Weights of a small image classifier: arch wide_resnet, held-out accuracy 67%.
Rows from block 5 of a small image classifier, named by matrix and row number. Rows with one number belong to one channel. Each number is 200 + 40 x the weight over its row's rms, rounded and kept within 0 to 999. All counts start at 0.
After each channel's rows are labels from the 100 images, of 14848, where the channel reaches its highest value: "responds to" is what is common among them; "peak on" is the class under the peak. Only what is clearly more common there than usual is listed. The data: rendered solids tumbling over patterned floors. In brackets: how many of the 100, against the usual share in percent.
# convs0: first 3x3 conv (model.blocks.5.convs.0.weight, 192x192x3x3, each kernel summed), inputs 96-191
# convs1: second 3x3 conv (model.blocks.5.convs.1.weight, 192x192x3x3, transposed, each kernel summed), outputs 96-191

convs0.64,263,279,177,135,193,187,170,183,134,243,155,155,195,106,207,220,115,155,235,153,172,231,91,207,248,209,264,218,225,242,145,190,225,186,184,175,237,206,165,138,210,242,101,188,293,179,181,139,185,217,176,215,237,224,178,218,179,196,251,182,206,198,182,150,114,211,226,188,134,293,251,207,223,214,217,181,259,200,247,157,203,255,184,163,210,124,215,247,150,211,168,211,210,249,171,265
convs1.64,190,237,183,152,183,254,182,240,138,183,207,156,277,247,207,206,264,147,170,265,132,165,152,252,189,210,195,181,190,160,223,222,160,224,154,249,203,223,166,277,262,149,240,213,167,212,258,269,161,240,192,135,160,156,176,135,144,198,162,224,253,158,195,206,185,184,225,303,214,149,214,280,209,201,153,196,194,190,169,162,222,137,144,197,178,251,210,247,215,147,191,157,211,168,149,214
responds to: star block (63 vs 10); largest object: star block (55 vs 3.7); jack (36 vs 9.9); largest object: jack (30 vs 4.6)
peak on: star block (61 vs 0.3); jack (30 vs 0.4)

convs0.174,150,221,268,191,247,148,201,169,202,194,244,198,190,164,232,219,155,150,248,201,126,144,140,222,147,175,231,159,240,135,181,195,169,248,180,209,142,140,202,189,203,204,174,237,201,198,101,132,180,136,199,180,276,197,178,197,211,154,138,235,185,189,132,224,180,212,177,117,243,132,148,203,187,156,195,189,179,177,235,206,178,212,120,138,216,184,248,188,231,250,164,151,177,245,249,234
convs1.174,180,217,231,272,185,244,149,240,189,242,223,193,217,203,219,233,263,150,143,241,241,237,305,149,232,169,208,198,279,193,221,226,194,210,181,168,225,162,229,273,292,284,222,322,243,189,184,217,179,185,167,202,229,209,189,172,195,204,300,269,250,238,271,183,294,143,187,160,217,263,226,170,228,227,193,197,252,159,243,160,254,218,194,220,203,137,221,185,173,205,189,248,241,151,189,180
responds to: light from behind the scene (50 vs 24.9); count: four (47 vs 23.2); tube (45 vs 10.3); largest object: tube (36 vs 5.4)
peak on: tube (34 vs 0.5)

convs0.145,264,161,260,153,179,180,244,183,223,142,195,191,147,132,201,213,277,192,193,218,276,132,181,203,248,188,243,230,206,233,177,211,170,161,211,227,194,191,104,275,140,171,179,218,254,185,153,132,207,253,177,200,201,225,203,214,300,234,191,239,190,179,157,245,203,239,259,118,242,169,219,174,239,182,205,263,214,112,133,199,169,234,175,222,180,234,215,174,197,185,199,166,206,194,155,163
convs1.145,263,222,211,158,183,164,126,146,169,219,193,182,138,226,158,182,276,171,214,190,155,238,176,257,179,132,194,203,201,267,83,221,163,189,193,239,193,247,201,188,168,196,177,256,191,206,174,279,165,139,186,157,176,161,230,168,229,156,199,153,203,174,242,185,283,198,148,177,193,255,223,195,201,201,158,194,248,223,177,182,229,213,136,224,211,176,182,187,158,126,221,218,160,228,189,185
responds to: cog (92 vs 10.2); largest object: cog (76 vs 5.1)
peak on: cog (61 vs 0.4)

convs0.87,192,203,195,158,260,216,208,165,204,190,133,232,154,202,169,213,205,254,218,160,295,195,162,144,247,261,205,199,195,173,189,213,238,270,231,234,204,230,194,199,93,136,227,230,219,241,206,174,221,198,157,197,227,249,231,212,206,166,216,209,214,266,213,106,154,269,237,245,209,239,241,192,216,240,165,236,257,217,287,173,241,186,155,205,283,209,161,232,242,233,270,265,181,233,239,227
convs1.87,177,220,172,197,178,182,197,221,172,168,172,139,205,162,261,185,223,157,205,223,172,196,158,225,142,220,118,192,240,215,217,247,207,185,214,182,240,180,174,188,202,228,174,79,158,209,232,168,246,205,254,168,145,165,231,171,193,211,170,159,156,194,157,153,212,124,227,229,155,241,223,159,140,179,210,175,182,199,189,214,196,250,158,210,93,207,234,178,273,220,104,154,188,177,177,104
responds to: star block (58 vs 10); largest object: star block (38 vs 3.7)
peak on: star block (38 vs 0.3)

convs0.37,142,156,305,155,177,210,194,194,244,154,174,222,252,229,207,191,174,177,207,189,183,147,129,192,171,200,234,169,163,232,121,189,169,202,196,209,232,208,135,240,147,188,240,198,198,231,175,248,159,207,162,211,111,113,143,195,276,173,123,130,172,241,183,171,250,206,156,156,180,235,181,168,179,254,166,233,165,174,192,155,146,216,240,188,220,179,225,154,126,211,138,223,142,174,167,190
convs1.37,242,193,176,151,151,199,155,187,216,194,172,175,184,242,195,218,271,172,170,151,227,230,215,221,188,251,214,185,261,200,254,262,184,236,212,218,259,223,230,175,188,252,231,192,230,180,166,153,195,142,117,152,184,179,241,179,201,233,218,231,285,231,193,201,203,278,226,231,188,157,279,169,286,203,267,236,195,263,219,201,115,154,180,208,199,216,227,312,128,186,188,249,282,154,199,278
responds to: cog (63 vs 10.2); largest object: cog (53 vs 5.1); jack (30 vs 9.9)
peak on: cog (54 vs 0.4)

convs0.171,285,254,164,226,181,148,196,184,212,222,184,211,178,147,175,204,167,239,269,136,134,204,228,197,221,132,177,210,155,121,207,178,221,187,166,226,200,210,224,179,237,193,159,230,160,207,239,192,144,210,211,203,231,164,191,124,176,212,195,193,156,197,166,281,179,191,170,178,205,218,198,164,223,236,226,138,198,202,259,203,207,176,169,168,253,250,202,127,259,175,262,186,174,171,199,166
convs1.171,244,240,177,194,225,225,205,156,210,225,215,241,199,229,157,231,207,231,181,201,211,155,213,208,202,208,270,210,161,166,168,235,212,162,238,231,251,164,175,248,140,191,155,180,171,281,207,254,195,189,254,182,156,186,173,248,161,213,171,233,161,176,179,223,200,211,78,193,126,259,221,118,154,258,185,250,268,228,236,249,233,196,147,220,225,215,191,291,132,276,180,304,222,224,157,184
responds to: jack (71 vs 9.9); largest object: jack (56 vs 4.6)
peak on: jack (44 vs 0.4)

convs0.93,213,160,161,184,250,269,240,242,175,283,194,276,192,155,246,179,180,176,217,209,243,175,108,180,214,184,205,174,124,263,190,256,186,165,226,167,160,182,174,184,196,172,255,245,218,226,189,252,205,206,227,187,139,168,174,177,189,160,172,181,281,190,203,230,194,276,162,137,172,239,199,178,235,185,172,179,282,158,131,74,193,158,195,159,151,189,195,155,115,128,307,183,187,220,190,235
convs1.93,194,246,201,280,182,179,209,195,188,233,201,152,288,209,186,221,191,179,265,194,141,171,185,209,213,188,209,218,204,169,145,194,218,260,188,189,238,152,248,206,201,212,152,170,179,170,232,223,193,203,235,140,178,172,210,239,248,250,209,236,241,229,221,151,115,180,191,217,152,196,160,170,159,211,204,211,146,156,249,221,266,205,173,234,238,237,127,254,126,203,183,252,230,209,219,297
responds to: cog (49 vs 10.2); largest object: cog (37 vs 5.1)
peak on: cog (34 vs 0.4)

convs0.52,282,154,196,139,300,224,171,174,189,172,177,109,196,149,264,292,197,122,214,226,133,222,155,192,214,186,222,108,177,273,146,246,193,251,204,214,175,212,183,190,163,238,264,198,171,188,252,208,232,181,172,186,225,212,231,224,264,158,152,192,203,197,251,151,209,175,179,191,130,156,229,118,191,209,252,153,250,219,229,220,230,172,179,187,250,227,173,173,201,115,184,138,191,122,198,213
convs1.52,189,187,182,180,183,202,209,238,242,120,203,200,151,168,173,145,163,214,264,175,196,249,194,178,195,153,238,248,306,173,214,213,179,164,211,161,213,175,241,207,213,212,225,225,170,151,171,215,190,193,161,155,292,217,217,229,152,169,172,144,184,233,218,140,227,166,222,245,228,237,189,230,104,175,191,233,166,209,226,277,286,168,187,216,262,186,237,238,198,256,197,217,181,165,194,307
responds to: jack (45 vs 9.9); largest object: jack (35 vs 4.6); tube (34 vs 10.3); largest object: tube (29 vs 5.4)
peak on: tube (28 vs 0.5)

convs0.49,216,174,153,176,259,154,181,148,177,208,210,195,244,240,179,220,180,262,202,270,167,195,216,210,242,226,161,182,192,229,223,223,222,170,201,181,136,207,135,210,186,206,240,181,238,287,237,177,214,188,180,138,218,174,157,194,242,146,187,273,188,176,163,149,208,162,174,147,216,152,183,230,291,213,200,229,171,138,209,150,316,155,163,168,248,236,178,186,198,101,219,118,129,226,220,144
convs1.49,219,213,177,140,216,174,241,181,258,212,139,177,142,231,248,229,278,161,217,212,204,178,167,184,126,144,178,128,249,169,190,251,165,178,237,178,244,259,200,214,171,138,228,160,194,107,204,190,218,232,161,179,146,254,170,152,173,278,195,154,217,253,192,192,163,263,160,165,198,179,205,237,249,269,225,244,195,174,181,162,231,228,173,186,198,172,174,137,210,247,221,209,184,183,107,137
responds to: dodecahedron (50 vs 9.4); largest object: dodecahedron (41 vs 5.4); sphere (32 vs 9.6)
peak on: dodecahedron (37 vs 0.5)

convs0.132,197,161,152,173,209,162,199,238,233,181,98,293,158,212,183,244,211,254,214,167,127,217,196,97,185,190,195,171,167,202,147,188,259,170,248,218,194,187,233,236,143,259,180,165,214,221,246,217,199,223,295,235,156,211,229,225,235,226,182,192,190,265,191,205,139,173,163,176,181,193,225,189,198,204,230,215,135,216,214,122,230,121,208,171,215,186,152,167,152,166,271,233,162,167,268,171
convs1.132,270,160,191,226,150,245,128,218,185,200,136,188,217,196,134,172,238,95,175,169,182,189,264,175,194,165,205,189,142,151,175,280,113,226,176,219,227,175,197,157,201,160,162,185,200,146,202,170,203,208,187,186,223,175,192,164,212,183,189,215,177,222,201,185,188,222,151,148,164,263,144,145,189,192,230,190,216,148,265,222,174,195,180,191,230,174,175,187,223,251,141,221,201,168,146,217
responds to: dodecahedron (69 vs 9.4); largest object: dodecahedron (67 vs 5.4); jack (36 vs 9.9)
peak on: dodecahedron (65 vs 0.5)

convs0.191,253,108,179,184,230,180,149,200,231,214,192,136,238,222,256,178,277,122,185,213,216,146,168,171,191,199,239,269,136,169,204,206,141,200,239,188,186,191,161,227,157,155,206,198,138,216,171,202,228,232,210,236,168,109,116,207,159,162,193,150,158,215,174,267,180,184,267,183,160,170,185,239,187,211,167,293,277,199,231,229,178,185,240,169,259,272,205,205,214,176,199,210,155,146,125,249
convs1.191,250,155,157,176,149,173,247,177,185,180,205,196,187,154,224,147,289,146,139,218,197,156,212,212,194,211,215,180,118,200,189,259,149,177,162,156,210,220,200,237,216,242,203,247,196,199,198,234,185,236,234,204,195,177,255,162,172,217,178,207,170,217,185,135,236,180,153,196,176,183,145,222,154,135,221,186,189,202,203,257,181,150,213,229,136,198,239,253,191,228,207,259,212,195,191,301
responds to: jack (100 vs 9.9); largest object: jack (91 vs 4.6)
peak on: jack (78 vs 0.4)

convs0.141,176,262,144,208,176,207,199,142,211,164,175,251,196,194,185,193,235,246,150,254,143,183,182,108,226,195,210,217,173,126,142,204,207,241,173,198,210,163,181,194,203,198,212,205,161,171,274,243,196,219,202,198,186,198,276,178,202,183,235,206,228,188,200,171,182,196,130,293,242,146,189,210,144,228,198,278,92,247,195,211,291,167,132,270,305,220,263,177,142,152,199,164,200,196,241,239
convs1.141,165,278,176,207,180,240,187,233,173,250,284,72,119,206,199,217,190,218,212,195,174,168,240,173,190,189,138,215,217,241,261,108,171,276,191,167,191,225,221,271,184,213,106,196,186,138,195,205,244,170,193,256,244,142,211,222,222,168,200,244,238,219,181,224,92,174,198,178,178,193,212,172,231,164,176,248,155,192,168,261,120,160,181,193,165,214,186,127,221,187,156,223,230,154,189,138
responds to: star block (82 vs 10); largest object: star block (70 vs 3.7)
peak on: star block (64 vs 0.3)

convs0.154,210,194,188,171,174,247,179,265,220,239,155,122,236,187,190,199,235,193,183,162,176,198,213,192,183,262,147,164,179,217,214,178,223,167,193,179,207,190,246,135,154,188,182,248,193,225,162,185,165,121,202,239,224,178,184,227,200,275,286,202,156,190,180,211,208,231,211,208,227,187,219,231,240,222,243,224,205,158,262,184,174,208,285,227,197,157,192,159,202,205,212,207,231,215,151,203
convs1.154,147,125,205,242,213,183,229,230,150,190,154,190,249,181,196,227,257,210,222,184,188,119,217,154,220,170,197,176,171,193,169,212,156,260,167,169,181,204,183,157,162,252,210,157,161,222,247,222,182,162,209,203,224,206,168,143,167,205,168,168,176,227,199,197,157,188,169,203,161,208,104,129,107,154,273,231,240,199,199,129,159,234,200,129,231,196,137,226,205,151,207,270,189,138,158,197
responds to: dodecahedron (47 vs 9.4); largest object: dodecahedron (42 vs 5.4); cube frame (28 vs 9.8)
peak on: dodecahedron (40 vs 0.5)

convs0.115,181,164,190,184,160,263,148,251,134,154,268,175,250,210,200,202,160,202,189,204,242,206,231,140,200,198,225,140,261,203,184,180,168,134,191,271,162,185,254,267,208,177,98,203,232,185,183,149,184,160,158,145,196,236,166,201,214,177,200,149,222,265,166,261,255,168,242,183,235,120,185,229,183,173,221,159,183,206,198,209,195,201,200,188,166,221,190,263,263,188,174,206,232,78,191,173
convs1.115,177,181,175,175,214,104,202,168,217,315,167,234,146,231,219,226,185,197,169,226,112,175,265,178,178,195,165,191,234,248,253,132,170,227,210,196,115,119,184,118,219,216,204,226,205,219,170,204,213,215,218,217,206,215,196,151,235,222,172,106,256,186,186,213,254,215,152,202,198,205,264,218,229,226,258,249,149,175,184,154,229,190,254,218,181,228,140,197,145,122,272,116,233,183,165,203
responds to: tube (41 vs 10.3); largest object: tube (34 vs 5.4); spring (33 vs 9.5); cylinder (29 vs 10)
peak on: tube (34 vs 0.5)

convs0.30,175,219,323,190,187,180,194,234,183,169,166,191,186,226,173,197,224,173,134,155,201,184,157,61,159,205,186,173,170,203,233,151,199,176,248,253,230,213,228,194,170,170,225,209,220,196,182,183,170,159,176,221,176,211,201,113,179,180,167,178,142,193,177,155,175,202,260,144,233,184,209,244,207,216,204,206,214,196,248,216,201,259,263,209,221,279,206,166,247,213,178,250,225,165,169,183
convs1.30,124,162,183,323,204,204,163,230,199,244,285,231,197,161,157,207,203,162,141,217,310,223,201,213,168,242,236,227,210,266,210,259,215,157,248,169,234,206,254,248,195,175,201,217,141,196,167,245,175,194,228,163,202,181,211,166,167,208,182,200,216,310,158,243,195,204,236,184,236,150,204,136,141,216,167,189,235,186,199,196,163,172,250,192,202,196,255,283,202,144,230,268,210,192,198,185
responds to: cog (92 vs 10.2); largest object: cog (81 vs 5.1)
peak on: cog (89 vs 0.4)

convs0.34,148,267,192,219,259,126,153,228,169,191,161,133,279,231,234,252,159,209,223,161,145,211,288,130,148,190,237,194,227,196,192,130,134,244,170,172,181,184,258,218,255,267,180,114,194,216,158,181,169,144,224,135,181,170,180,144,160,185,223,206,197,131,206,256,195,177,218,177,251,218,219,200,244,154,131,241,200,215,194,195,165,174,230,197,198,206,181,193,163,258,215,180,144,172,265,150
convs1.34,148,204,247,202,200,204,297,247,212,228,186,181,200,164,219,186,176,222,183,250,161,136,190,205,268,158,197,265,221,290,196,222,232,215,212,269,179,140,117,266,201,252,205,151,192,216,238,243,169,146,239,235,195,243,268,245,303,215,162,209,228,203,194,181,163,172,265,153,191,182,253,190,245,285,212,273,173,161,199,167,162,209,194,160,225,131,124,253,174,215,228,297,171,158,192,235
responds to: cube frame (83 vs 9.8); largest object: cube frame (72 vs 3.8)
peak on: cube frame (32 vs 0.3)

convs0.178,244,141,143,224,245,239,269,186,170,282,221,179,213,159,183,250,185,217,205,194,197,148,122,140,183,134,169,199,223,244,243,182,233,214,172,168,163,220,106,260,152,190,190,204,231,219,202,230,201,211,176,209,201,210,181,166,166,213,189,178,152,279,161,241,227,201,198,176,160,266,197,246,268,174,151,195,169,157,182,173,226,141,190,177,228,172,151,175,213,197,120,155,218,202,166,167
convs1.178,132,244,209,111,171,271,248,226,173,144,221,168,223,187,174,136,256,206,179,203,166,168,151,157,224,111,202,124,207,163,241,166,153,164,185,199,149,101,178,221,206,174,241,174,158,237,163,213,165,183,201,225,183,233,187,181,171,205,230,195,255,179,223,215,288,148,221,176,189,159,155,242,201,170,237,199,197,217,244,238,195,152,192,233,269,262,183,267,163,257,140,161,193,133,155,272
responds to: jack (81 vs 9.9); largest object: jack (72 vs 4.6)
peak on: jack (71 vs 0.4)

convs0.126,219,186,134,149,301,133,268,170,239,186,168,219,249,206,210,236,173,177,205,169,216,240,216,103,132,215,204,162,164,248,239,167,193,255,195,164,162,193,128,158,161,153,207,174,165,230,220,157,216,244,178,147,199,204,204,139,263,183,231,194,273,186,200,176,237,220,231,126,210,216,189,182,245,196,141,145,240,217,163,216,101,173,241,205,202,170,230,223,158,221,259,219,162,188,139,176
convs1.126,192,257,214,211,186,157,201,238,184,231,226,155,194,162,233,182,261,150,250,245,221,195,230,178,245,216,233,171,177,216,176,248,103,265,140,217,204,289,163,232,224,286,260,171,199,148,268,177,186,213,178,184,166,205,190,237,218,216,194,221,228,272,252,199,213,147,169,190,252,234,185,221,207,253,275,281,162,274,244,173,226,152,116,145,238,199,218,257,264,201,217,272,201,232,206,198
responds to: star block (47 vs 10); jack (35 vs 9.9); largest object: star block (35 vs 3.7); largest object: jack (28 vs 4.6)
peak on: star block (40 vs 0.3); jack (27 vs 0.4)

convs0.144,198,151,132,260,242,174,153,189,144,174,118,222,215,253,145,192,137,218,230,307,184,240,183,234,232,192,160,210,173,198,209,154,187,287,187,183,177,208,193,253,201,171,151,195,162,155,220,215,202,110,269,179,195,195,238,227,185,212,266,232,160,212,242,94,289,259,179,195,218,195,231,232,272,217,153,241,213,162,218,177,313,240,218,204,218,200,172,236,208,263,215,209,201,219,240,191
convs1.144,171,168,144,164,184,219,183,181,197,164,213,168,196,158,186,108,174,160,197,245,284,178,195,128,209,227,200,182,199,201,195,200,155,205,267,169,193,171,157,164,176,269,151,209,215,219,168,273,184,279,226,228,191,225,241,201,162,214,186,179,168,240,87,173,277,278,216,202,212,189,145,220,158,198,173,212,212,148,169,212,242,200,186,215,101,226,213,213,269,232,172,271,131,139,184,188
responds to: jack (82 vs 9.9); largest object: jack (65 vs 4.6)
peak on: jack (65 vs 0.4)

convs0.47,128,173,182,215,203,204,185,221,221,110,238,253,243,250,121,193,152,139,162,178,212,245,164,180,243,260,214,236,250,246,273,148,189,180,222,258,251,160,174,148,102,243,249,231,167,156,183,236,232,228,144,182,244,259,192,206,187,228,209,143,221,178,233,198,247,194,144,184,266,200,160,258,232,163,201,191,152,189,204,164,180,177,212,119,200,199,126,232,231,197,132,176,230,235,129,141
convs1.47,266,224,201,228,224,260,215,186,161,176,157,201,226,236,103,165,217,189,213,189,132,189,157,185,225,182,173,214,181,209,196,228,250,218,144,242,147,101,233,229,282,173,264,106,238,156,128,143,205,237,154,156,283,204,155,147,228,168,192,212,157,172,175,140,212,216,215,202,255,223,157,224,224,197,136,158,168,281,217,239,232,212,179,180,226,207,191,148,251,235,189,263,198,189,181,165
responds to: tube (40 vs 10.3); largest object: tube (36 vs 5.4)
peak on: tube (30 vs 0.5)

convs0.138,218,132,169,232,248,218,176,205,201,197,193,321,234,203,222,283,191,231,238,160,179,154,223,147,160,251,177,191,165,166,208,211,178,124,177,168,97,178,199,192,190,179,239,211,214,224,146,260,197,178,168,167,135,133,152,287,221,157,186,181,188,197,104,241,144,205,195,239,139,225,213,192,176,173,177,160,224,186,224,217,245,176,128,272,176,274,242,212,189,108,140,190,269,168,200,168
convs1.138,155,134,240,170,197,242,180,168,158,160,218,197,242,201,209,148,163,136,118,216,196,182,210,177,152,113,225,252,218,200,147,224,191,251,237,192,208,113,245,249,182,216,248,114,219,264,153,190,198,271,267,219,194,127,205,199,194,162,208,165,176,210,208,229,201,224,257,135,198,203,157,201,250,248,252,238,213,198,266,280,238,250,199,149,267,205,230,279,217,276,213,158,254,184,198,246
responds to: jack (100 vs 9.9); largest object: jack (96 vs 4.6)
peak on: jack (97 vs 0.4)

convs0.168,192,252,215,231,207,216,262,156,207,264,271,143,173,193,172,218,243,158,217,241,282,194,190,289,194,211,171,218,180,206,191,326,181,176,255,187,207,227,205,227,203,212,182,225,198,253,197,120,214,192,162,203,279,239,202,292,183,294,202,221,195,305,199,176,184,238,202,161,200,243,223,124,165,240,175,262,280,171,210,288,199,205,170,236,195,155,239,220,237,257,258,278,231,251,165,228
convs1.168,170,178,175,144,190,170,198,239,166,258,209,262,198,152,194,177,201,136,192,212,191,144,142,166,196,216,162,182,219,133,261,192,158,173,180,221,128,173,211,207,164,216,193,186,185,180,227,162,168,116,146,268,172,180,205,169,163,181,231,166,152,150,210,226,137,156,178,217,196,201,180,195,190,173,218,81,109,192,149,115,174,206,133,206,146,171,168,92,222,144,107,201,179,217,201,149
responds to: cog (41 vs 10.2); largest object: cog (34 vs 5.1); jack (30 vs 9.9); star block (30 vs 10)
peak on: cog (34 vs 0.4)

convs0.74,219,132,290,178,230,191,167,164,183,219,193,198,203,243,199,193,151,184,147,209,238,234,161,179,195,263,161,224,231,296,173,232,184,183,151,208,187,209,236,243,200,151,161,200,178,223,184,200,157,208,166,192,188,223,142,212,181,206,175,138,205,250,154,197,100,114,233,179,121,110,210,192,266,244,245,191,163,232,230,204,227,145,258,211,228,198,204,190,231,194,250,143,232,156,204,173
convs1.74,202,182,235,214,233,177,215,269,258,251,222,216,222,165,175,158,99,183,125,172,115,271,283,193,198,174,214,217,187,188,218,194,193,181,234,227,161,138,189,165,233,166,125,304,197,167,192,229,227,199,177,231,197,268,195,160,266,169,126,141,221,145,220,221,229,170,271,195,273,190,204,183,204,123,216,250,202,139,188,216,299,225,263,164,130,238,169,188,202,125,234,216,160,241,177,207
responds to: tube (53 vs 10.3); largest object: tube (49 vs 5.4)
peak on: tube (26 vs 0.5)

convs0.186,149,186,203,200,242,179,222,158,261,113,220,136,235,238,292,202,205,168,165,235,247,176,189,240,184,205,230,225,250,210,254,204,166,193,234,153,257,205,202,180,261,183,220,168,134,147,164,214,215,144,225,223,206,131,241,245,200,183,246,200,113,192,213,199,213,187,215,140,230,54,192,210,112,155,236,195,250,149,230,180,215,147,223,210,159,203,175,208,249,179,205,248,192,196,151,244
convs1.186,199,165,91,211,244,200,177,187,179,200,189,167,231,161,172,170,212,170,243,164,182,176,253,140,176,148,180,207,224,178,222,202,148,150,176,168,188,203,188,211,151,165,169,222,228,170,152,229,239,141,181,157,131,143,158,159,154,249,189,155,150,229,170,177,236,230,180,199,265,180,183,230,140,187,228,286,220,219,186,236,205,200,157,173,174,154,129,212,176,182,157,208,183,195,183,242
responds to: tube (42 vs 10.3); largest object: tube (40 vs 5.4); jack (32 vs 9.9); largest object: jack (28 vs 4.6)
peak on: tube (28 vs 0.5)

convs0.2,198,103,149,171,259,210,117,176,244,187,204,226,164,240,196,167,220,230,122,207,201,130,158,236,226,160,208,244,208,156,169,198,192,215,182,228,230,130,219,160,241,230,206,208,171,183,200,219,214,171,151,89,261,175,132,192,184,272,216,219,186,190,214,153,198,221,145,194,239,165,255,235,235,215,212,201,192,205,204,134,240,185,187,144,179,201,183,252,221,150,175,111,259,260,151,182
convs1.2,274,179,226,239,162,184,164,253,179,190,132,103,214,154,161,244,214,172,321,168,179,185,152,192,180,178,210,158,203,129,218,233,211,178,147,172,198,254,162,206,141,206,190,157,264,219,181,185,175,199,198,246,125,205,184,212,108,252,158,234,153,244,245,177,97,214,229,237,167,145,147,166,187,204,175,190,230,145,207,110,193,190,178,156,202,184,153,182,165,202,142,262,136,188,179,203
responds to: dodecahedron (56 vs 9.4); largest object: dodecahedron (55 vs 5.4); sphere (33 vs 9.6)
peak on: dodecahedron (54 vs 0.5); sphere (27 vs 0.4)

convs0.36,123,134,157,153,239,208,231,204,202,183,170,167,182,180,224,275,138,203,187,186,179,194,233,132,246,216,192,232,292,243,199,104,176,205,210,258,145,228,200,151,200,197,179,176,179,232,165,227,247,205,207,131,148,163,226,176,240,186,200,203,259,169,111,266,214,196,138,269,274,273,212,224,253,162,184,127,166,159,162,244,167,208,174,178,172,225,192,148,279,217,142,135,165,109,198,180
convs1.36,261,210,203,264,179,238,170,250,150,243,225,238,127,241,216,141,207,182,255,205,265,147,216,185,142,220,206,149,145,232,166,177,220,197,202,256,163,152,217,236,131,154,201,162,197,195,192,137,199,169,231,153,143,182,157,226,206,202,196,259,172,247,219,191,198,256,182,188,232,196,224,272,211,177,240,141,155,181,214,169,148,181,188,164,109,206,144,156,137,117,178,167,227,174,193,173
responds to: cone (57 vs 9.7); largest object: cone (40 vs 2.8)
peak on: cone (29 vs 0.2)

convs0.42,157,190,144,249,207,223,234,132,166,101,181,147,232,169,167,235,249,195,227,292,204,166,252,149,201,209,202,184,154,147,222,110,238,220,216,214,158,232,183,177,185,147,202,164,251,199,211,211,157,173,211,186,189,175,291,218,258,211,159,142,252,203,169,197,203,201,235,192,96,206,186,138,97,193,228,274,211,202,287,201,200,217,182,231,231,142,178,273,143,283,150,259,221,201,211,193
convs1.42,135,138,183,165,143,203,207,135,178,242,192,187,142,189,197,175,213,192,224,199,188,136,135,142,116,210,229,189,131,163,130,174,221,170,218,166,156,178,217,245,233,190,135,188,151,182,221,229,230,238,196,236,186,204,198,117,209,234,211,123,206,203,151,289,187,132,175,189,224,170,187,199,172,188,163,154,171,134,156,150,199,216,204,201,155,159,201,184,120,218,258,120,216,161,193,204
responds to: jack (54 vs 9.9); cube frame (27 vs 9.8); largest object: jack (27 vs 4.6)
peak on: jack (30 vs 0.4)

convs0.67,234,225,133,224,232,143,166,229,201,175,159,157,234,186,240,179,186,211,157,173,171,202,203,230,202,182,153,204,244,218,171,154,181,306,173,226,226,179,172,173,197,264,249,179,186,224,108,218,127,209,244,201,200,158,200,237,160,194,215,168,183,199,281,184,156,176,183,222,207,174,189,149,249,178,98,164,208,224,203,216,169,180,215,219,246,228,137,205,32,230,155,192,219,196,184,184
convs1.67,224,194,217,215,209,165,191,125,182,195,131,258,212,211,238,198,214,277,177,229,313,147,161,199,219,196,145,183,208,129,249,222,155,136,264,234,226,253,224,159,244,99,188,240,99,194,204,149,163,155,168,166,166,198,184,160,204,193,162,247,222,194,238,224,202,202,234,251,163,259,191,208,173,206,206,217,169,143,247,180,125,210,248,252,211,212,211,193,213,171,273,172,168,138,200,211
responds to: tube (48 vs 10.3); largest object: tube (42 vs 5.4)
peak on: tube (31 vs 0.5)

convs0.54,141,166,225,151,259,203,158,159,172,176,137,149,259,235,214,182,186,234,202,212,159,159,183,163,277,183,186,209,177,230,231,159,223,217,147,193,220,190,216,145,205,178,150,143,154,101,178,161,180,181,218,215,208,194,189,178,193,192,170,161,189,180,122,194,249,269,165,224,185,267,228,169,274,229,222,199,263,215,156,249,228,179,149,143,238,218,119,217,150,176,239,150,249,195,201,242
convs1.54,218,190,144,250,164,238,231,204,146,217,211,246,265,138,217,197,167,204,234,198,170,195,217,157,143,138,183,128,173,200,170,114,187,164,227,244,144,310,125,239,188,128,209,239,208,217,200,188,208,159,251,238,111,251,154,166,177,214,199,222,216,206,218,164,278,209,137,207,177,257,176,256,229,193,150,298,192,183,231,191,273,233,164,165,184,196,169,258,271,192,246,251,126,178,174,174
responds to: twisted bar (50 vs 10.2); largest object: twisted bar (34 vs 3.5)
peak on: twisted bar (38 vs 0.3)

convs0.109,191,211,102,265,211,194,174,261,196,185,193,241,221,161,243,163,195,204,168,209,185,191,219,220,156,183,233,159,206,245,230,143,166,185,285,232,130,153,244,125,148,203,184,187,204,186,200,155,223,165,147,179,205,176,195,212,190,237,169,146,187,137,123,136,176,174,149,195,209,178,182,195,245,223,239,179,218,261,200,183,220,268,256,224,168,209,154,274,135,238,170,279,179,158,202,190
convs1.109,150,192,178,211,151,173,206,170,113,238,224,208,236,115,179,162,139,163,148,211,92,189,211,190,151,210,174,207,174,176,164,230,195,182,178,188,187,185,188,252,220,212,248,183,174,266,248,231,173,238,257,245,155,126,192,184,236,243,215,173,186,228,202,234,179,133,183,220,177,204,185,184,183,169,193,282,189,189,197,186,162,247,245,183,220,161,148,290,130,193,114,177,256,217,201,176
responds to: cube frame (94 vs 9.8); largest object: cube frame (82 vs 3.8)
peak on: cube frame (61 vs 0.3)